From a checkpoint of a small segmentation model: 295000 training examples.
Rows from block 8, named by matrix and row number. Rows with one number belong to one channel. Each number is 128 + 32 x the weight over its row's rms, rounded and kept within 0 to 255. All counts start at 0. Numbers have three digits each. After the name is the row's rms in percent of the matrix's.
# convs0: first 3x3 conv (model.decb.0.0.convs.0.weight, 96x192x3x3), inputs 0-12, a 3x3 kernel for each
# convs1: second 3x3 conv (model.decb.0.0.convs.1.weight, 96x96x3x3, transposed), outputs 0-11, a 3x3 kernel for each
convs0.66 126:102097133161137147128119136126106065150139121105108143106108097122125123124146150119141095121118121079120193116127120173173166165137129142111163164149082131160168129100111137130157103109151146133114064176138087126181148134187118139131131096126145125127146138135154129123145133168089073094140111096125119161157108136110145170103147139121123138172116140
convs1.66 077:097106100059134095187125089174096142101202154157168174131100175130114144132136121126117159114127071184106145093154043136112157039082077188152159052163143121128116082145088136093117162144136150086118130128125175072139157138149143083203136111162102107145143113148115152139099106123103105152116098098087121156155157137135146165
convs0.67 103:181107079117113124090065096095109114115145143163167100151098114098106113127125132089115125166137167128132145117116152140140176224109134070086159088161141108103117156116096161159135134160146127098166155156118142122131115148093126117120146142106144139124153130143134102140137117208109132082128120129165117131173170144141127180188109132117096098127148125
convs1.67 102:122139104175191111114145172119123107142150074145166151129140170162084160127093124135116101125028095099158108117115110146089157130099128140149109114097121154156126107117107104088143146123139097148149111161186156125064137168152162141115171088159106073084170113111177163136112148087144160135134142144132108115116104142124114125
convs0.68 109:117104094123102101082104087130142130136151128125130085122135110141141122102149110083105132101177165100140152123083133198211171127110093092126146132099110154119107146163124138181145133172156132084075114147147114203121093146160109090130120163142116153168123125120121146104163108169098146124132163114085138142089108105128154152133118114119151112159074101
convs1.68 099:099124098129059153167096120101149109092145183141144202119090126134144165154125057132147136156045035183082050124153149130089132183104150172129139176153103182167131178118147161100146116190139099099075155144115104077092148179139113087142126117092152152134124111136134103076139117100116101086099136089129111160140154113152118127
convs0.69 091:091146119068139119130117176148145146138140153099097141084120120130106110108084134111133101177130142111146130086079114091138122127100122124147063182196115108159118186141151178174157147082111098091146114085147101122152125129133084132148113143132079048089102086118108092095141157126110104074144047102167123116109090101144097099123102100098111069089138107
convs1.69 102:096119140180138081080160150137121138094128150093162068091138081148096143139103148135115185139173152053108155162135152140129117111100118146145128129080164118167168091109119164074122159110144141099151140164132139086133158167163155112145108114173161114148107122174152077132163116115149101141086114166165150115143142112153128134
convs0.70 114:103119139140152120083072048131140121120127099160132139097125124123145070090082148140151100127146141130149099169171134138144119150131121124137124058124137130153100127120150057128174121085169109145137183185144133173139172137110126145135132126118121138145111130113125097118153143148088132117169153170092126113192153152155129139147128113164103124160108119
convs1.70 091:122138155138158081076175169135139058137078037146078108147185079147177153123103143108193132163187139134115106121133199145059097148191085149128143095098115139107112116151117099107163085147188144211203117046163109085147066111126132095139127167098098134124083088144113084139128131181108097171180118149134084181118078121115073138
convs0.71 101:100098101106098097091132110120103085118107113183141089137147203137119151183191142080174131114145101124123129154124126153104144129129130116091143135141123157124094114107148068085134084130164146111147137132131133111129136121098169130131156119153107132119124149154116145147101132122081131150128142138123121120084104177139132143138110081128118141136128109
convs1.71 101:069136104117107146107151132125166131119087130126151110168159116072122170125132124128086168105105106146147066140178170130147066127145112113040113141162132145087130112134113155176214124142155117137166125107146120170130100123182105080127107137101103087146092053137127176159076130139115105075097144083148136138183148144185111088
convs0.72 100:118099135089138156140138155102123116137116133142133141114168152156138079143136139127128136146142168107130133099149128186096112132154193119130139152162108107135155112149094134166100110120149094116122132146123106110125094113130092088098130103110131084118099119129139080127133124066129153070091157135126170141115136165138123136134113170143142131116155161
convs1.72 101:113106121116112104145144110112102106107155061180159125172157124161156128101103081120120125127165101089132080188131147094177126147162154181122081084093132161184135141151082089101165103109106164101121157154212145121126120132111090097117090090147150105144123085124147091100157070122055069160092180156114068154149119138159135126
convs0.73 084:127092094093081068124081071125120085127173137126135133117101078104068051095094109113146056149183104124152080118055117159145124110099103156085127145122135120132122164148104109129081049116067124052073101126128089115141109184150165102093103104106148101103122114112108124105129117113161191133168189174147123153166200188180166122105106085080069102106085144
convs1.73 099:188158158186187072119101135133142155138125120099133135160179123128185168088118143056140050146162150115147077146130107151152062150121122156110099097163125096148152123081131061137095114147133082074105139109090185081091149114058085179136118099166116141055170150140107119100121095080173126076109116092110140158163177144124126131
convs0.74 102:115066091133104104165147110150138104146177138105138137089091092143115145154115124093156106114168113089124178130139143153078148124063130119163151110176115154112119072110104123122134156163101125114140160126131159116110126130080061150148135118138151137131120127135122126133132148120114144155133139161148148150096096138145112122098131158120123100116121145
convs1.74 106:104118139138178111158043103135163155151140092129121030121114145119096110156147145135117094103101095130155113107188145098052102108078171101113123151027129147197119154130135137117129143112116144084172120150126117192167145154137118129167157116138147177172163071107143108052191117182101063087159132121146145104140122191110139123
convs0.75 098:156164136159126117137096104084118139104143157118143116114090139119128154077129158114072127146094193107153133133101112124128122153119176107095095117116091108135120139153116140136066110107084136124180125118096181134065106199093118147154114153135157145114120166147138168125132131089113175085102114106128119153066089137159113149093128155094142108094126136
convs1.75 093:079126077120110139115153102117088155165136213135132154084158116117091090156100174149140143118147129132138133113094084128143096143104134182137075150108189104103097158153138146132060098140067141115135178121142161147125124095165112111142046095061116127171163095138135082160085104142109170134095078073171138172141154124113182136
convs0.76 105:149119126176137096132127105073183118100115127079171109151129132133129129140114137163119129201129079137150081122108185079081135108091155097117096189089116171164141110178111123150141143102118168117163174112149163086175205118113134102133197092156125099149141103128135128116069112132114142153092097085147145136126122151078118173099169159078112142097144124
convs1.76 101:125089137181130156126138152109127116123198140173174107122106150138162156108140119125135130124160098114143138106090136108123111071141142108123118122113140114155182171184073106086119141116143123137173119128131119131099129142173106155130163118131138116141111137108132164114113167150153127106126121150119089104105123151099134080
convs0.77 101:157134125103102111109098158154144097174133112146142135142101124112111123112143118098134078120132136142132114127103128181118183147180157113146179127110111084065132096168126141127111143088082120155083137100095089098102108084150140135157156126120129137155142164143094101214079145141093154108094115141084112130079152125090106102133115092141088109147158139
convs1.77 100:120152069120190122158152118124154095084117110090094128103113089113140137110126135195213151159040158061135196077092147155104140119118112103146176000083167089109116087120156100082119125084139072135137105089118147131124102112098107143159082062167114039109091150132139140093132187154080132175107109112135153085109128127144108137
convs0.78 103:175173083181124107111118171105065126087136157142148113120150156118132123100120115110138077115161136102141107131116158151113133157143154114100147104149131106146157130119173161147128145107134118118131165127105134162087127170132133124119137108170166146116156130117149099114112124128107130091186090135129117126130095104083134125141144119090155118119105131
convs1.78 104:086093129112142141142114124140155134092000136132101188173123134137087140055063096167159132135124136118053143065152133055055155117156119172100143144078102082117132091147104073127137103099109182161120151180124121166119086130144111063177103084118135176108058121161096075114120142072193107151162089094133146146151137141124119131
convs0.79 095:152117148098102081127136139112143150145133103133141131133098111159131089139136140107143116118148091149174105149105133153113139218150166114158144064136132140118135130112128173133041164129071106141082080108152163119119129112105150131127151143076096105120167121096163180123157117128130069119130107118147151158149126121113129117092115067133126134140123059
convs1.79 101:131141140087118134128163125114133191140135186136176109145128135117112107072058102187094107192128127164160087048090125157069127148138162103182121098178075023105162174126123140082158129150112120107128106008126044093152099155172097134145152112099134134119129100105139093101120095119018216147084163124135105110118134101119178119
convs0.80 100:146166145133131151125120084114163133101116163131138149065101134101133142132130123136161124094156103117137119120099124131140144168157155116119149130101104137060087140104128134104120162125099112138152121107109087121125123103140131148131085135129112091123135114123128129114142102104145153183163118140117146134150155187148120107118162154144159109113119135
convs1.80 099:160130088081150050102142122124105111141119033103128170097107096082136093153168067176165122132109144122120152112124156112105180116091131080120097063085133120095149130124149138044071125084053130180161159163158124092188152158104111134162169093153121059085086141145120154171062116175118123111131124158137153083165139056124104127
convs0.81 108:143135131180104119176161130152140134138084108150098107055145112129129109112069068090120097144198131099162135114101103154115155154108187142120114130130187132160133133128097141133136136160077167133161115116149105078184152109155138141116105146118105094120104090116127080119121106135110142145116117091168122116110130166123162129085106117134087103125076077
convs1.81 102:099046136090140116099122128127131110103105159143128143159221169124130105108099096193051077184107125163109131100136168096085121111153104119107137038067157126145093100140086146104109074087144093099137104106144131135164122157105175093177136108115109065075111137088134138160064097115070116141165156156102131146094124155119138115
convs0.82 102:087115083116142086129145154125124124132156152151122157135123086152161101121089087103109101117105122144131151127131087134127079139128110102104072088098132096146186081169185094169176104189122179148085143146123069093136132147158137109120092123104128144122148139090133103088126152117124152134111126120138203164149147178147130147137148128104140102108119111
convs1.82 100:139170129147171079109093137109083154173133138194109152138125100076128124113126095147152123031161166133119133086119153098127186136091146100183151109044125166116111105112128123110148125092135122121140180184156168146168155157127223134174157102088139045095162066120123140112032114115000132212135109125104095166152131152166131121
convs0.83 086:119153149118113117130133142147156123077140187096073115072137162073103139069067152138100112142162139102148140074125147119205170109096106138100197147169136125109083075102163108149146118118133099136128082112171139152167122134176109102129153110096107141203079105148118099063147169117108102145158059089106116121117086102116127136146117106171163091094144170
convs1.83 091:102102112040181114152124127133118140135059146088126132089124156137105113090145157105170088139161147136177135111154100144084145140179103074127182132113156088111102118091144126096113109131137129107193126064126131122113154093186164138191109152138153115192145146126131087124076079133151116183202147125114115142113105117078098169
convs0.84 086:118128134150150157178141171102109130095113128097121155164163151170141143187109160114132163127103120148122128156138106114130114073086126113141097159155146112148120129145117154131110122120128130125131177144120199169090157125120137103153115113121126158160142143186123120147120129124095148122123210143134162138089101144140131119158135108167113144144159116
convs1.84 101:133110130117144054094086086155131141081124152122178119138160165113150164125125102123065183138145070173125143070104128112153126060100123115139199119160101094094131131097123139118120157142107105115119103087047049099122132124180123133140115158144138156121129080088138039104142099155130104192119063094180140123092137184142166189
convs0.85 080:119141170129109132134089115106149112094181138149102147138088118105140173169153116172107081133157156148135114151119110183153174147151158163143141082212154140041120109134188173159181117066125123128159144150171202191141122084137153155112133113064111133154134145126118113144135132064093095123151135137101106164166183139125150105152138118120126105155143135
convs1.85 106:126103181122154137158111109188147125133058143126058078135138134141192127135127147071133171115173126096150098130108166103162121116116096070148141237108168123124098135080152083153113110147170167105144160104118144167110141130105098145111103096100165132133131103118129131157140159103148081148158102124113117090140182097161166177
convs0.86 103:134135159105101141104085119146170117211174149139189176122113097152135090149103138121143143112155150160155148126137101078135155117084117127096150100118109119062071117128144150121126169134135150086071130142110145142083153092147128159126178117129203132144132112144174163107113137104084123173140132179132125110113107099169171130119122125155154153122138150
convs1.86 099:131084137099164132153140119107122151154118117166115126160163118152080088105044141169126095167177095134066097165153109134127122142141163068145124050110184109136152146119158137113076121105148142130181111056092141140164129095155137083119122116147106117095080092103120106097026116123031130157176117113144084115119038090113142130
convs0.87 118:124122122134113132120077113154110107110113141168176109142154123141135112135143124111139122103131143142144082124176171060117123109123135151118189156123146132115077150123101129144111143134111137127141178124100159190175144093133152127128155127145129105163103139152114122083092118149116130170143123134125108107131108109207176143148152141121164101165106121
convs1.87 090:172095151108157139159176150154089080114077136104124123141147105130138147136139132160168158106083162144149108125138159111153115173068126129176149084015099220172173119111179087093141151174136101083140128115152112150079095148151107125115093093174160069121097124103141115133119162149047153124114160083164156142136119124103184119
convs0.88 110:120115134140122116144126123241064108171133133235078137133114146120113111115120135127092209106119171145124150142118079112106121105089126163108138140112126143120162134127146142103161147127132099119154114138126118117142056121234090097181105139178125167141129149115081170133136133140144131197085168158108151137130151117099131166093155102114138095149187100
convs1.88 114:087183129112104138140158152182128142137101126159169147138104109154142137111118131117154127104123104113091118098128141157109130128154164104146153154127114130135127134119097152137129134095102101133097163144094093072121174101154138097122078174109145158112146141154135130129168096157125140130085114104131120108096115131148105124
convs0.89 106:164127069167161115180131090141116100151152137139163138110154101142120138134109104127241120087173091134130076127145118078090142197064114121101161139179105113117136094141123121112113162100128116108146140113095130146085133115126161095135125105125141119103103139127147111112098129144093177117103178073112113178137115089134141158098130105109147135168097141
convs1.89 098:145096113155131108083122129131106152152071106166147129086126165137054186179149168111089143101179140109126162135154120141110123103090100145118185170128065138099138146088122054132162130105127114155156081149123175095121151157104119111084174142110135167109167118142186157072131084156115178114173127084106140088205136150160123194
convs0.90 099:146146111187113117110111108177147171180110143126126087104154087182122133161145145135112107178176131129106120090110100111097115127059097143126126108124140156104160108106129141150168121109120072140140097106132154098114139152101157121105145162126155135157123146121167129127119163144154148180147133143124116116168185148133154109157131113131132090137157139
convs1.90 091:150119103084159157112111119131160131188039131087170142192169066157155080139121147155177134150139136129086139131117151145135104185197102141174162044084069068130120136107054131133161139067112130122111138042147107115113127084159105123137161119150105101157076090159126090146100130131158153163119155124167144144175185140127115124
convs0.91 074:137130081136097114126153125142171123110137136118166114138151171150114178096140160113148129125080184152091099164075069155127192162093173150098122118122094126120135131170112102154103114141152188128127171098171104067142074108155115164092076138085148124090102137121088111122118124136100146220121114140084090099119141131098128099114120115136116112166125103
convs1.91 104:110131115141092141194112179099111120153078146111118162136139167127043140171071160122135103171108121103123142109140111113056115138087163160174125117121143121144131132123109078151144143141115088142163124083144143103140132140096153124221179147120097152137120054109144134115093127177145100173147186141123123164089198163103195117
convs0.92 098:120129147085086102091099113129095094167125083088122137142118086180122087146118147140180142091142118101157128153122153113121121170182108146151117119152132128099130148137116183113075119141045136070130134208084141135131124103144101120094129092118151123142138107178167112151106139120100065111124143105125143089126101106117132148174166158127114167148118149
convs1.92 105:148180111129117113100184120144131154113090184113144136116169131099192150126130116115128103070157148156157134107104131147156095103190165106144093175056185173132098134059144127105119142107151174146121175179121184178129164126125152116117091122166141083103114142113167120142026148104046116151131089127125132166150111091152203137
convs0.93 103:160122145132108098113133106130172109127167097107089112156111146156119163110149111101091131132151127145146094126127147161131153132136085129120127085121137102152075161172100160191155117135144134110108162169092094048092132145102137146150114153152127143134153111124126146141115163154120134123137174072073089071105143157088112140156088128103106133146118096
convs1.93 098:151115099145111186122150121087146143110146119098158148198097107135144140176093128167121126163079089136144097136133099127149097142158148148096167178115124113124116099123161139199074096063113100151144121149081119103114102116129139062075113140152090115122127141139069072102181132146150138090170171145132098137171132141126130108